config.yaml
encoder_arch: "gmlp"
encoder_norm: "rmsnorm"
encoder_layer_scale_init: 1.0
encoder_wave_strides: [5, 4, 4, 2]
fusion: "cross_attention"
decoder_activation: "swiglu"
decoder_parallel_block: false
decoder_positions: "sincos"
lr: 0.0013
lr_schedule: "cosine"
Rows from block 2 of the audio encoder of a small encoder-decoder audio transcriber, named by matrix and row number. Rows with one number belong to one neuron. Each number is 200 + 20 x the weight over its row's rms, rounded and kept within 0 to 999. All counts start at 0. After the name is the row's rms in percent of the matrix's.
After each neuron's rows are labels from the 100 clips, of 14848, where the neuron reaches its largest size: "top examples" is what is common among them. Only what is clearly more common there than usual is listed. The data: strings of digits, spoken by a formant synthesiser in many voices.
# u: gMLP up (value half) (encoder.blocks.2.mixer.u.weight, 576x192), inputs 128-159
# v: gMLP up (gate half) (encoder.blocks.2.mixer.v.weight, 576x192), inputs 128-159
# out: gMLP down (encoder.blocks.2.mixer.out.weight, 192x576, transposed), outputs 128-159

u.140,096,221,162,165,184,217,173,181,185,191,223,215,229,200,188,173,199,225,184,194,212,215,202,216,187,235,188,217,215,208,195,193,207
v.140,093,228,234,189,220,239,213,220,182,199,212,198,212,208,219,186,223,185,208,178,239,215,209,193,203,160,205,217,214,232,183,166,194
out.140,106,217,212,197,216,171,246,200,176,175,210,201,197,207,206,196,181,163,202,172,216,207,177,213,182,176,216,203,183,217,216,209,198
top examples: "one"; last digit: one

u.58,082,199,152,181,200,204,209,175,187,185,195,185,209,214,182,168,192,233,166,193,192,216,176,187,165,233,210,211,215,178,174,192,225
v.58,094,209,230,167,193,222,154,190,168,243,214,194,199,202,204,203,209,200,198,189,182,201,193,149,184,192,214,169,183,203,197,220,216
out.58,070,223,234,194,173,205,174,189,208,197,184,171,184,191,223,204,201,177,181,196,236,191,226,234,214,189,180,217,200,204,207,191,228
top examples: "zero"; quiet level; number of digits: 5

u.94,101,201,190,176,194,190,165,209,182,228,179,203,223,193,183,195,205,190,200,201,202,176,187,208,203,231,216,178,187,190,192,198,207
v.94,095,227,200,175,160,236,174,211,178,234,227,214,189,206,219,227,215,215,205,203,207,201,211,183,206,172,222,157,175,206,223,194,223
out.94,065,233,217,191,183,217,212,155,222,178,188,181,199,206,199,169,191,221,199,186,238,181,215,225,202,212,198,208,200,197,189,215,200
top examples: number of digits: 5; "four"; last digit: four

u.463,087,200,201,189,190,215,141,188,172,227,216,213,230,189,188,185,216,198,201,155,200,189,201,226,200,197,189,194,149,180,215,213,215
v.463,077,229,202,193,224,183,173,209,200,204,175,211,180,182,225,176,195,216,209,204,197,216,185,202,229,195,202,201,179,233,170,194,223
out.463,090,234,220,184,189,227,182,171,224,195,210,194,234,217,196,189,202,220,226,194,216,198,221,218,220,222,206,184,180,209,211,194,210
top examples: number of digits: 5

u.190,087,195,194,194,170,209,182,222,190,200,184,229,206,208,158,182,230,191,221,180,176,215,187,196,194,218,202,179,199,178,203,228,190
v.190,080,187,232,190,204,208,189,212,159,245,208,202,219,182,188,205,231,218,203,196,186,208,174,182,207,173,208,182,173,181,222,190,205
out.190,072,227,229,179,200,209,203,171,240,195,203,189,201,232,221,172,206,230,223,210,236,199,192,235,226,212,213,182,207,222,210,169,198
top examples: "nine"; number of digits: 5; first digit: nine; last digit: nine

u.88,117,176,183,203,238,210,212,225,257,204,174,217,177,211,215,213,196,202,192,207,221,180,213,190,203,171,210,174,211,206,172,217,189
v.88,097,200,193,216,216,214,174,160,220,212,212,218,215,213,169,186,193,212,220,204,214,199,229,225,228,237,162,218,190,208,215,174,230
out.88,135,184,182,230,220,199,206,211,157,209,190,191,200,191,169,225,181,206,203,198,211,218,188,204,182,238,172,208,172,189,191,220,149
top examples: "eight"; first digit: eight; last digit: eight

u.570,094,210,201,173,190,193,187,199,194,218,176,217,226,208,181,202,225,171,208,183,190,200,176,200,222,203,223,187,175,215,197,204,213
v.570,085,209,206,188,190,191,169,180,180,243,206,189,232,184,210,170,222,203,190,198,206,171,179,198,228,213,209,156,208,185,186,186,247
out.570,068,227,228,187,167,213,203,187,206,205,190,187,195,193,200,181,196,203,201,206,255,194,219,238,192,208,193,201,189,199,214,203,205
top examples: "four"; number of digits: 5; last digit: four

u.489,088,199,194,206,206,245,167,194,221,189,187,207,192,212,208,181,197,168,194,177,218,211,168,200,215,182,207,200,206,227,171,198,185
v.489,102,224,232,201,206,211,168,247,181,194,197,203,206,172,205,166,200,207,183,186,175,239,185,210,192,175,162,195,188,234,195,174,185
out.489,081,251,211,199,172,214,213,186,221,179,188,176,202,248,190,190,204,202,174,193,208,202,236,233,219,210,216,195,231,211,218,194,203
top examples: "one"; first digit: one; last digit: one; number of digits: 1

u.402,097,183,195,163,181,233,176,227,231,226,183,250,227,218,183,172,179,220,239,212,217,188,191,188,213,198,180,185,183,207,194,216,191
v.402,093,206,215,194,197,198,194,185,193,220,225,201,203,217,198,202,213,225,189,227,164,205,218,172,186,203,207,166,201,200,212,175,225
out.402,076,187,236,211,214,201,191,213,216,194,169,183,190,207,200,182,195,216,252,190,239,223,192,242,197,195,211,200,198,221,231,209,181
top examples: "four"; last digit: four; number of digits: 5; first digit: eight

u.572,074,179,215,239,185,204,214,194,184,228,215,187,220,221,237,222,206,176,206,194,169,219,207,175,228,148,184,220,208,205,195,205,196
v.572,106,182,218,149,172,201,172,205,165,220,206,188,232,159,223,207,233,186,183,177,196,222,190,190,186,199,196,191,182,207,224,220,176
out.572,071,217,222,178,218,217,165,180,195,227,205,205,216,219,179,162,212,225,203,195,199,209,218,183,194,222,215,198,154,192,209,202,222
top examples: "six"; white noise; last digit: six

u.247,093,204,202,201,161,197,190,187,175,210,204,187,212,184,183,204,172,157,207,194,190,185,181,188,179,222,222,182,167,197,197,223,188
v.247,086,208,206,177,183,172,164,180,195,236,228,195,224,196,207,176,223,196,217,199,177,225,190,179,203,193,212,180,154,199,196,221,233
out.247,087,195,202,179,177,184,202,184,194,212,198,186,227,162,174,223,172,211,195,173,236,190,180,199,207,238,204,180,167,180,216,203,199
top examples: clipping; rumble

u.171,095,189,182,190,184,205,190,181,175,179,215,234,226,222,195,174,217,180,195,171,195,195,186,197,194,208,210,209,173,195,203,193,232
v.171,069,222,217,165,189,179,164,171,196,212,208,237,207,203,199,180,203,226,204,197,234,207,177,234,227,217,187,150,184,182,207,172,202
out.171,069,205,232,208,184,200,179,181,233,183,191,201,208,212,202,201,195,221,195,217,208,209,204,229,223,226,209,193,178,202,218,196,195
top examples: "nine"; last digit: nine; pink noise

u.39,076,168,228,196,205,176,188,185,173,204,188,180,236,198,193,202,214,192,205,199,232,191,172,182,148,190,180,189,180,213,217,201,175
v.39,104,203,216,172,177,227,168,211,240,188,215,239,194,217,218,200,210,209,213,210,213,221,224,214,218,186,197,194,148,205,221,195,218
out.39,055,221,230,202,206,192,180,194,210,179,198,216,164,196,228,219,204,190,191,151,189,185,216,208,236,207,203,194,194,175,205,199,226
top examples: "four"; number of digits: 5; last digit: four

u.46,097,209,207,192,180,181,164,232,177,201,212,200,242,190,208,171,214,189,207,184,180,207,207,173,201,187,178,203,175,213,208,200,210
v.46,101,211,185,185,190,199,170,196,213,227,207,218,225,192,179,190,226,206,205,185,201,189,208,185,227,189,187,170,187,200,229,210,222
out.46,101,235,225,178,183,207,183,157,214,188,219,207,242,209,200,180,199,210,204,189,209,197,213,235,209,217,221,185,191,195,210,191,218
top examples: "one"; white noise; first digit: one; last digit: one

u.53,065,191,215,190,186,215,172,190,218,212,244,206,236,189,189,208,211,213,170,195,193,191,201,164,210,184,205,201,174,185,221,241,190
v.53,096,205,190,188,195,202,163,194,179,223,219,194,226,187,204,198,218,222,206,203,188,195,191,190,204,191,222,192,193,165,210,230,198
out.53,054,238,209,206,171,202,190,196,202,189,196,224,216,217,207,166,188,218,181,196,199,197,195,207,218,206,195,201,183,208,211,192,234
top examples: pink noise; last digit: two

u.376,074,212,171,192,234,170,175,214,225,213,170,188,199,167,203,210,201,239,243,182,214,221,181,218,184,233,199,180,211,223,182,215,206
v.376,088,208,214,201,187,199,156,193,198,243,215,183,221,179,185,206,232,207,206,193,185,191,217,202,210,208,203,182,180,172,215,194,222
out.376,071,230,177,193,182,223,233,205,217,183,202,204,191,216,197,178,195,206,210,205,233,199,214,214,192,222,210,187,210,183,227,209,238
top examples: reverberation; number of digits: 5

u.269,133,196,193,198,202,227,205,214,191,220,195,146,195,193,232,205,210,208,184,195,212,222,198,200,175,182,164,183,243,213,199,203,197
v.269,114,186,199,216,193,218,207,194,202,203,231,235,195,217,197,182,206,220,227,232,204,175,217,170,184,208,187,191,214,223,175,204,209
out.269,147,163,193,208,201,200,174,241,210,211,200,230,213,170,188,204,169,199,248,193,213,212,190,204,213,206,191,210,185,179,230,202,196
top examples: "six"; number of digits: 5; last digit: six; first digit: six

u.429,115,219,183,192,224,168,218,175,232,159,210,181,198,187,219,188,205,179,205,199,275,199,194,204,192,204,204,227,225,206,186,163,213
v.429,096,176,194,198,182,204,209,167,223,202,212,259,204,226,188,194,227,196,213,220,184,173,245,169,183,194,206,183,190,202,204,188,232
out.429,128,183,184,219,225,183,183,223,203,227,195,224,208,181,231,214,196,223,226,232,200,210,171,193,212,178,204,199,201,172,206,199,193
top examples: "six"; first digit: six; last digit: six; thin (high-pass)

u.391,091,250,197,202,179,203,185,219,171,241,196,189,200,191,189,179,226,219,197,210,199,184,181,194,184,208,222,150,196,193,207,232,209
v.391,099,190,220,192,167,207,178,201,172,251,227,178,220,203,175,218,193,231,177,183,189,199,199,203,209,188,205,164,181,176,221,204,210
out.391,085,243,221,186,178,223,197,193,213,193,209,212,204,217,183,182,201,227,216,175,202,211,218,218,209,201,217,192,169,192,204,203,207
top examples: reverberation; number of digits: 5; voice: child-like voice; last digit: four

u.519,077,196,184,184,152,187,195,185,190,180,202,175,205,186,218,208,201,206,202,221,232,210,202,205,201,198,181,216,183,172,227,191,241
v.519,109,225,209,170,174,196,188,174,215,206,200,226,213,182,202,198,219,234,182,217,172,204,211,181,191,203,226,161,221,195,215,164,191
out.519,094,192,207,205,209,196,185,217,196,228,202,200,218,184,197,204,234,215,213,211,181,204,223,176,213,194,199,159,187,191,181,176,207
top examples: "six"; quiet level; last digit: six; first digit: six

u.185,105,212,207,182,178,202,146,184,178,196,187,201,227,179,198,206,194,153,197,174,218,185,193,202,177,219,207,203,186,202,215,233,203
v.185,122,189,222,179,195,202,162,220,183,246,189,200,205,179,200,211,219,208,186,207,207,197,178,196,211,207,207,160,171,185,192,223,193
out.185,070,212,222,205,180,206,191,166,210,200,220,184,196,199,224,192,213,218,192,210,157,226,223,235,229,217,198,185,173,182,205,186,204
top examples: "nine"; first digit: nine; last digit: nine; clipping

u.282,094,213,198,193,221,237,222,213,191,189,204,181,200,223,190,164,198,205,191,215,232,216,174,191,175,210,202,218,201,235,147,224,233
v.282,128,183,186,215,193,219,191,151,209,227,230,198,198,220,207,242,228,223,196,227,155,220,227,191,217,221,198,160,216,187,199,181,200
out.282,118,214,181,216,180,209,192,198,211,225,189,188,186,190,222,191,219,244,227,230,175,212,208,188,198,185,224,181,209,211,189,187,206
top examples: quiet level; number of digits: 5; muffled (low-pass); white noise

u.354,106,205,174,209,220,183,218,198,188,222,178,172,185,180,213,175,215,203,186,173,229,190,170,198,131,231,221,189,188,203,176,202,203
v.354,094,217,208,217,216,221,183,208,208,235,219,217,184,207,201,213,242,247,215,224,210,219,230,214,231,207,163,182,233,237,159,194,187
out.354,116,215,189,204,189,232,176,145,233,183,239,202,196,201,180,186,154,194,189,221,203,207,228,176,228,192,167,227,228,231,168,202,228
top examples: "four"; reverberation; "seven"; number of digits: 5

u.250,097,235,208,177,190,195,152,204,197,225,185,214,229,168,204,207,201,171,214,203,211,181,183,188,206,207,223,178,175,189,202,235,220
v.250,103,206,225,165,191,201,163,221,182,191,201,208,230,161,208,169,186,209,178,169,211,222,198,175,190,201,194,196,185,205,214,181,173
out.250,077,226,212,171,209,220,195,188,230,211,203,200,222,218,217,182,180,238,230,206,217,205,203,230,206,228,219,192,192,209,215,198,181
top examples: number of digits: 5; last digit: four

u.404,087,207,210,186,191,187,185,214,186,261,207,195,211,200,194,172,254,208,218,209,197,199,211,181,222,188,190,167,179,176,203,191,228
v.404,111,202,217,198,186,237,182,173,198,231,226,221,192,207,199,215,242,224,189,234,156,206,237,156,228,198,211,132,217,194,208,179,200
out.404,089,231,244,180,177,217,179,166,206,204,222,207,221,218,200,187,181,218,209,190,207,194,214,223,206,210,208,196,195,205,206,191,199
top examples: "eight"; number of digits: 1; first digit: eight; last digit: eight

u.565,124,189,195,217,214,218,197,185,221,188,203,197,180,213,204,154,188,227,209,186,198,224,202,211,196,229,193,204,220,240,173,181,151
v.565,119,239,200,170,200,159,179,219,204,175,193,199,204,176,218,170,148,203,225,200,204,221,182,224,186,205,208,199,200,186,185,223,215
out.565,140,200,211,216,214,212,171,183,217,198,232,191,198,185,200,196,214,200,187,192,180,221,223,158,225,143,202,199,209,221,170,205,217
top examples: reverberation; "zero"; last digit: zero; thin (high-pass)

u.184,139,198,193,199,237,223,188,184,192,186,208,206,194,207,204,185,186,190,156,164,199,197,152,210,200,231,215,230,228,195,188,204,178
v.184,105,199,177,183,211,199,196,195,178,203,188,214,206,181,169,180,171,185,185,192,202,218,187,227,168,215,197,209,194,156,210,198,206
out.184,159,206,210,204,189,164,184,215,168,217,163,170,189,189,176,194,256,200,164,168,192,165,196,223,199,254,222,181,225,169,205,188,206
top examples: "one"; last digit: one; reverberation; first digit: one

u.150,127,190,206,227,227,183,236,211,197,222,188,185,173,215,198,205,226,181,196,225,198,157,206,181,169,183,221,153,209,195,176,225,208
v.150,089,208,174,246,195,207,193,182,195,237,186,181,181,195,220,194,174,237,186,188,192,224,175,200,215,196,222,178,223,208,212,229,206
out.150,135,193,175,212,196,238,211,185,219,195,190,196,206,202,210,175,211,196,180,200,178,185,211,158,204,154,205,205,232,221,156,213,229
top examples: reverberation; "zero"; first digit: zero; last digit: zero

u.369,099,228,182,183,174,188,182,210,190,219,188,210,223,189,179,163,218,193,192,191,188,177,210,205,200,210,221,178,174,194,185,206,231
v.369,103,216,218,189,186,220,189,204,231,200,221,218,183,198,207,214,209,207,223,209,208,208,211,206,215,188,215,183,164,191,208,200,223
out.369,129,235,226,176,174,213,179,177,224,207,206,204,232,212,187,192,192,222,214,191,215,199,212,227,212,214,211,186,180,199,211,194,207
top examples: number of digits: 5; "four"; voice: child-like voice; last digit: four

u.541,084,208,160,222,204,209,187,200,191,232,221,170,217,151,224,236,170,225,212,202,208,208,195,207,209,247,182,159,187,208,187,194,195
v.541,088,214,208,195,202,181,172,171,186,234,219,210,206,185,194,210,229,215,224,209,197,199,175,180,195,182,216,166,160,212,191,210,194
out.541,073,195,214,204,221,202,204,227,187,166,199,242,157,205,187,199,180,206,231,260,158,196,212,223,190,146,193,203,194,205,204,212,203
top examples: pink noise

u.459,067,227,189,202,197,251,159,194,156,237,212,204,219,201,203,189,221,192,176,207,234,201,216,180,180,191,215,183,201,217,189,206,218
v.459,114,203,210,208,182,227,193,177,206,258,221,237,204,204,199,226,225,227,195,229,170,207,236,174,217,206,207,149,220,197,177,170,190
out.459,077,230,199,202,196,231,180,171,223,220,219,205,212,199,190,187,180,245,237,234,205,201,212,202,187,186,209,210,177,214,196,220,212
top examples: quiet level; reverberation; "eight"; number of digits: 5

u.253,112,188,209,176,162,195,135,208,221,218,215,166,238,188,205,213,218,193,209,204,236,185,228,216,205,201,188,206,206,188,213,208,185
v.253,108,228,216,164,158,221,177,172,200,216,209,181,204,198,222,215,222,193,195,207,216,196,222,187,204,180,212,168,175,207,196,184,216
out.253,120,216,215,217,195,221,210,196,196,193,198,183,188,178,195,203,266,211,180,203,195,204,250,176,189,204,204,192,207,211,205,169,202
top examples: "six"; last digit: six; first digit: six

u.178,077,186,208,220,214,217,212,196,212,201,222,211,176,203,206,200,210,216,183,210,191,226,220,209,211,178,186,206,199,177,203,216,218
v.178,108,206,212,185,173,225,188,194,217,211,214,197,214,210,185,183,188,196,232,188,195,222,213,221,202,220,186,212,194,210,211,176,197
out.178,097,182,202,192,217,215,206,206,171,215,194,213,196,203,179,207,188,223,178,177,192,229,195,205,184,241,187,186,193,197,182,197,153
top examples: "eight"; reverberation; last digit: eight; first digit: eight

u.372,093,206,189,196,203,206,208,218,164,168,227,217,236,170,192,202,187,203,196,195,201,215,221,187,194,208,217,231,170,183,221,182,209
v.372,106,195,205,148,183,193,167,193,188,193,190,215,236,208,197,214,176,176,209,191,202,195,223,220,197,211,168,205,182,173,216,164,192
out.372,107,197,196,229,186,185,178,215,193,235,201,189,202,168,192,233,220,188,192,212,165,206,222,196,214,174,198,189,187,179,186,194,211
top examples: "nine"; quiet level; number of digits: 5; first digit: nine

u.554,083,218,178,201,213,183,178,201,211,195,165,199,213,207,176,225,203,196,225,195,220,196,183,226,228,232,191,194,161,186,210,216,184
v.554,075,221,184,211,192,187,192,167,202,233,249,200,201,207,222,223,228,199,184,204,184,196,214,153,212,189,234,176,193,212,186,189,212
out.554,077,225,176,176,215,224,246,173,240,172,184,204,221,217,184,178,207,209,195,219,216,202,210,216,185,237,221,196,231,248,186,200,225
top examples: "zero"; "six"; number of digits: 5; first digit: six

u.16,087,230,201,204,187,197,188,230,186,215,211,167,205,151,187,202,217,207,184,232,192,192,188,216,180,202,220,143,184,206,179,214,178
v.16,102,185,217,200,155,193,175,168,163,212,215,191,205,184,165,215,231,198,185,189,167,170,185,167,183,201,217,156,192,199,208,209,208
out.16,091,241,216,195,199,220,198,195,212,180,200,215,208,220,175,186,191,223,220,175,205,207,214,233,207,200,225,204,170,195,217,197,229
top examples: reverberation; number of digits: 5; voice: child-like voice

u.375,097,195,232,183,168,179,173,176,178,214,193,208,224,172,202,183,205,164,205,198,185,208,210,182,200,200,196,203,171,207,223,216,172
v.375,126,200,221,202,217,192,151,210,193,228,216,174,229,212,206,210,178,196,220,204,227,199,173,209,206,212,207,192,207,208,200,214,176
out.375,100,238,226,180,199,186,169,169,215,201,219,216,233,187,209,193,196,218,206,199,197,197,213,227,204,211,218,177,202,184,214,181,205
top examples: "nine"; first digit: nine; white noise

u.406,092,188,191,187,201,190,159,179,197,240,203,195,211,202,198,208,203,206,210,196,178,190,204,179,215,206,230,148,177,208,211,217,175
v.406,123,189,214,214,200,197,172,232,155,231,192,200,202,180,206,223,195,196,201,182,202,193,182,194,205,201,232,201,172,180,181,222,185
out.406,088,231,233,197,177,222,183,161,210,215,216,183,216,195,207,205,193,227,187,183,221,208,221,221,198,219,210,211,201,209,215,198,204
top examples: "eight"

u.507,094,221,200,187,174,220,173,222,227,212,228,212,204,176,190,210,228,227,226,215,213,207,215,203,199,218,172,223,204,217,194,217,189
v.507,096,217,195,184,220,167,196,194,167,222,194,231,201,183,193,188,182,218,212,178,221,178,191,198,223,196,187,177,193,165,185,186,201
out.507,074,228,213,203,173,211,204,180,215,171,226,225,201,201,215,200,191,221,213,228,186,219,213,203,200,192,203,210,220,224,193,187,235
top examples: "zero"; "four"; number of digits: 5; last digit: zero

u.539,094,214,214,209,204,171,198,179,209,172,210,224,182,213,209,150,190,169,229,203,199,169,223,176,189,195,183,211,186,224,191,204,236
v.539,101,204,207,161,158,192,191,215,217,190,219,245,179,216,186,167,205,169,202,196,220,155,232,204,234,191,185,205,157,207,200,202,237
out.539,101,205,228,192,184,177,157,220,194,225,228,208,224,150,244,203,194,184,209,226,212,234,197,204,240,214,179,238,177,173,214,156,192
top examples: "six"; reverberation; last digit: six

u.520,097,192,160,191,201,216,192,219,221,154,181,203,180,217,175,171,206,214,204,178,235,218,170,220,201,207,207,225,214,228,187,199,181
v.520,093,232,243,202,214,176,145,232,207,206,207,190,210,139,249,193,175,205,188,190,198,231,178,219,223,170,172,180,196,220,217,178,179
out.520,122,203,217,203,169,199,187,178,195,191,195,179,204,215,183,190,229,181,178,155,178,181,211,215,221,201,235,181,220,194,217,203,194
top examples: "one"; last digit: one

u.385,093,224,238,181,210,219,143,206,203,230,183,200,203,184,198,161,209,192,188,169,181,192,184,192,195,205,194,210,202,199,208,182,205
v.385,099,205,195,183,187,187,144,210,188,226,208,184,218,169,212,204,189,224,211,215,195,198,184,204,213,208,213,159,210,198,185,230,185
out.385,072,240,215,195,213,191,208,185,208,198,235,184,214,229,198,215,190,218,208,185,215,225,235,227,217,198,232,185,203,231,229,197,215
top examples: "one"; first digit: one

u.50,072,197,164,212,207,235,227,192,196,214,158,229,211,199,177,181,224,209,186,211,165,206,190,155,166,240,184,182,188,193,188,181,208
v.50,089,218,223,175,186,219,153,204,207,225,192,198,200,202,198,219,210,199,177,156,221,173,198,185,194,176,208,168,193,212,213,207,201
out.50,059,232,236,201,185,199,199,185,207,216,196,199,189,193,202,201,199,206,166,209,213,173,223,216,194,209,224,208,215,214,182,186,185
top examples: quiet level; reverberation; "three"; last digit: three

u.348,052,164,203,204,204,205,224,185,191,165,227,217,192,206,193,182,201,177,207,201,180,207,180,213,205,189,217,188,227,215,196,186,185
v.348,082,197,201,167,179,203,157,202,164,228,213,172,241,165,191,212,191,222,197,189,206,213,171,210,217,195,154,178,170,165,209,206,199
out.348,048,208,225,162,201,217,175,179,207,195,184,217,207,197,193,175,198,225,206,186,252,196,209,213,226,218,198,165,177,210,213,214,208
top examples: reverberation; last digit: one

u.460,063,202,210,210,214,190,220,179,203,178,223,219,207,206,196,160,204,183,161,214,209,200,196,227,194,251,158,193,224,218,174,201,205
v.460,070,203,201,203,149,216,197,206,161,222,188,184,213,217,224,203,174,207,199,195,189,175,173,208,190,205,195,204,186,216,176,217,211
out.460,058,204,237,175,205,215,176,234,206,192,182,195,216,168,178,206,209,209,214,214,170,198,182,196,200,174,219,179,179,222,219,198,186
top examples: "eight"; last digit: eight; number of digits: 5

u.309,108,225,167,200,243,187,221,189,218,170,193,150,183,202,212,186,194,199,189,178,244,199,224,207,203,209,228,213,233,186,187,174,202
v.309,097,211,197,211,163,211,205,218,181,186,222,216,193,211,188,175,225,186,191,238,195,197,232,184,171,176,198,221,173,220,186,223,220
out.309,124,181,185,211,206,211,198,235,230,206,187,206,211,190,224,234,180,207,218,208,208,188,164,205,214,198,203,212,177,172,233,181,185
top examples: quiet level; "nine"; first digit: nine; last digit: nine

u.146,090,217,190,185,192,195,157,209,205,217,194,216,206,169,179,178,226,175,208,189,201,196,210,201,214,208,196,172,167,180,205,207,213
v.146,093,237,242,214,220,173,161,233,189,193,213,227,193,159,205,182,211,232,204,183,207,216,186,196,219,191,189,226,199,239,182,160,176
out.146,095,249,216,181,192,234,175,184,236,208,195,215,228,224,194,181,192,222,214,198,218,198,211,237,221,222,203,195,179,204,212,195,216
top examples: number of digits: 5; voice: child-like voice; "six"; last digit: four

u.258,102,171,175,194,175,209,210,216,198,190,198,205,245,226,194,187,191,200,235,226,220,194,209,242,217,182,143,219,207,201,195,207,196
v.258,108,190,200,176,161,158,165,173,222,207,247,225,200,194,216,205,210,192,208,211,182,209,210,188,205,164,190,196,204,194,220,193,186
out.258,118,191,219,203,196,198,187,158,190,255,212,180,216,192,198,220,218,263,178,185,179,191,200,190,225,251,223,178,183,186,218,166,173
top examples: "six"; first digit: six; white noise; last digit: six

u.276,072,209,170,199,199,241,191,203,174,205,187,217,203,194,187,174,217,183,191,218,221,209,207,190,180,210,190,244,181,213,165,165,239
v.276,099,210,221,166,212,213,162,212,196,195,193,175,219,175,193,189,194,199,190,174,203,231,170,185,191,192,178,177,186,203,188,183,174
out.276,060,222,227,194,199,193,211,186,204,164,196,219,204,200,184,194,219,225,221,208,235,197,209,228,181,204,211,216,186,205,213,188,166
top examples: reverberation

u.379,097,186,181,178,180,231,203,224,203,186,189,224,226,208,177,218,192,207,212,196,183,213,191,213,183,191,180,178,182,189,193,250,169
v.379,098,206,196,219,196,208,222,169,224,214,208,243,197,227,195,228,250,234,212,249,152,184,249,165,218,202,204,165,205,186,177,158,207
out.379,094,224,191,195,242,214,227,242,243,181,167,173,189,198,185,181,190,185,233,196,259,218,179,205,187,215,221,203,187,219,187,186,204
top examples: "eight"; "seven"; number of digits: 5; first digit: eight

u.35,098,223,186,172,192,167,161,214,200,222,203,217,224,190,195,173,226,189,192,171,189,180,192,190,203,203,210,177,157,213,191,210,250
v.35,092,213,188,185,196,192,179,189,199,242,188,207,211,180,209,208,203,215,192,208,201,212,184,179,219,169,222,179,189,184,197,203,197
out.35,127,242,226,180,180,207,183,181,217,201,206,209,224,209,187,187,198,221,214,188,201,202,215,221,210,210,219,194,176,201,210,189,208
top examples: number of digits: 5; "four"; "six"; voice: child-like voice

u.154,140,188,239,223,218,191,221,201,203,221,191,179,175,189,230,208,191,198,174,213,208,177,173,192,172,173,198,167,217,218,190,197,174
v.154,106,214,186,198,217,201,185,185,196,180,204,214,206,186,217,171,208,222,211,182,216,217,179,188,222,240,228,228,217,191,185,199,214
out.154,144,200,180,214,202,226,174,195,190,209,186,175,194,185,211,189,198,202,187,234,209,216,213,176,191,210,186,241,205,223,165,215,202
top examples: "zero"; reverberation; last digit: zero; first digit: zero

u.443,108,205,197,206,222,238,234,205,191,191,181,185,210,218,173,202,197,157,203,183,213,202,202,183,178,204,197,226,196,198,180,220,229
v.443,118,180,182,189,166,196,194,202,214,184,220,195,222,196,216,214,221,196,204,197,200,202,186,200,208,189,189,231,191,171,237,201,171
out.443,127,212,213,196,202,197,187,194,196,212,190,211,233,207,196,229,216,211,197,206,210,176,214,242,248,225,176,171,212,197,201,182,186
top examples: quiet level; reverberation; number of digits: 1; first digit: three

u.543,058,204,211,208,219,186,208,173,210,187,185,212,184,203,207,198,200,200,210,194,194,190,174,193,179,181,172,214,181,198,177,203,226
v.543,086,202,204,187,184,196,173,182,184,250,218,187,234,166,203,199,244,220,173,215,194,195,180,187,189,173,205,169,196,175,200,197,224
out.543,056,205,228,192,214,228,156,179,187,236,210,200,227,201,212,161,187,232,223,211,230,196,182,235,206,212,187,186,196,208,212,214,219
top examples: quiet level; reverberation; "one"; last digit: one

u.108,079,188,174,211,186,194,182,221,188,189,199,210,193,200,180,195,205,175,184,211,206,173,187,200,188,213,212,202,200,189,195,227,210
v.108,101,195,239,166,195,217,180,212,197,198,183,185,210,158,203,198,185,192,197,168,191,236,166,189,184,186,190,190,197,187,217,192,187
out.108,051,216,202,207,187,216,196,196,226,201,183,204,177,230,209,202,190,201,196,223,214,192,195,218,209,200,208,158,217,194,179,212,229
top examples: "one"; number of digits: 5; "nine"; first digit: one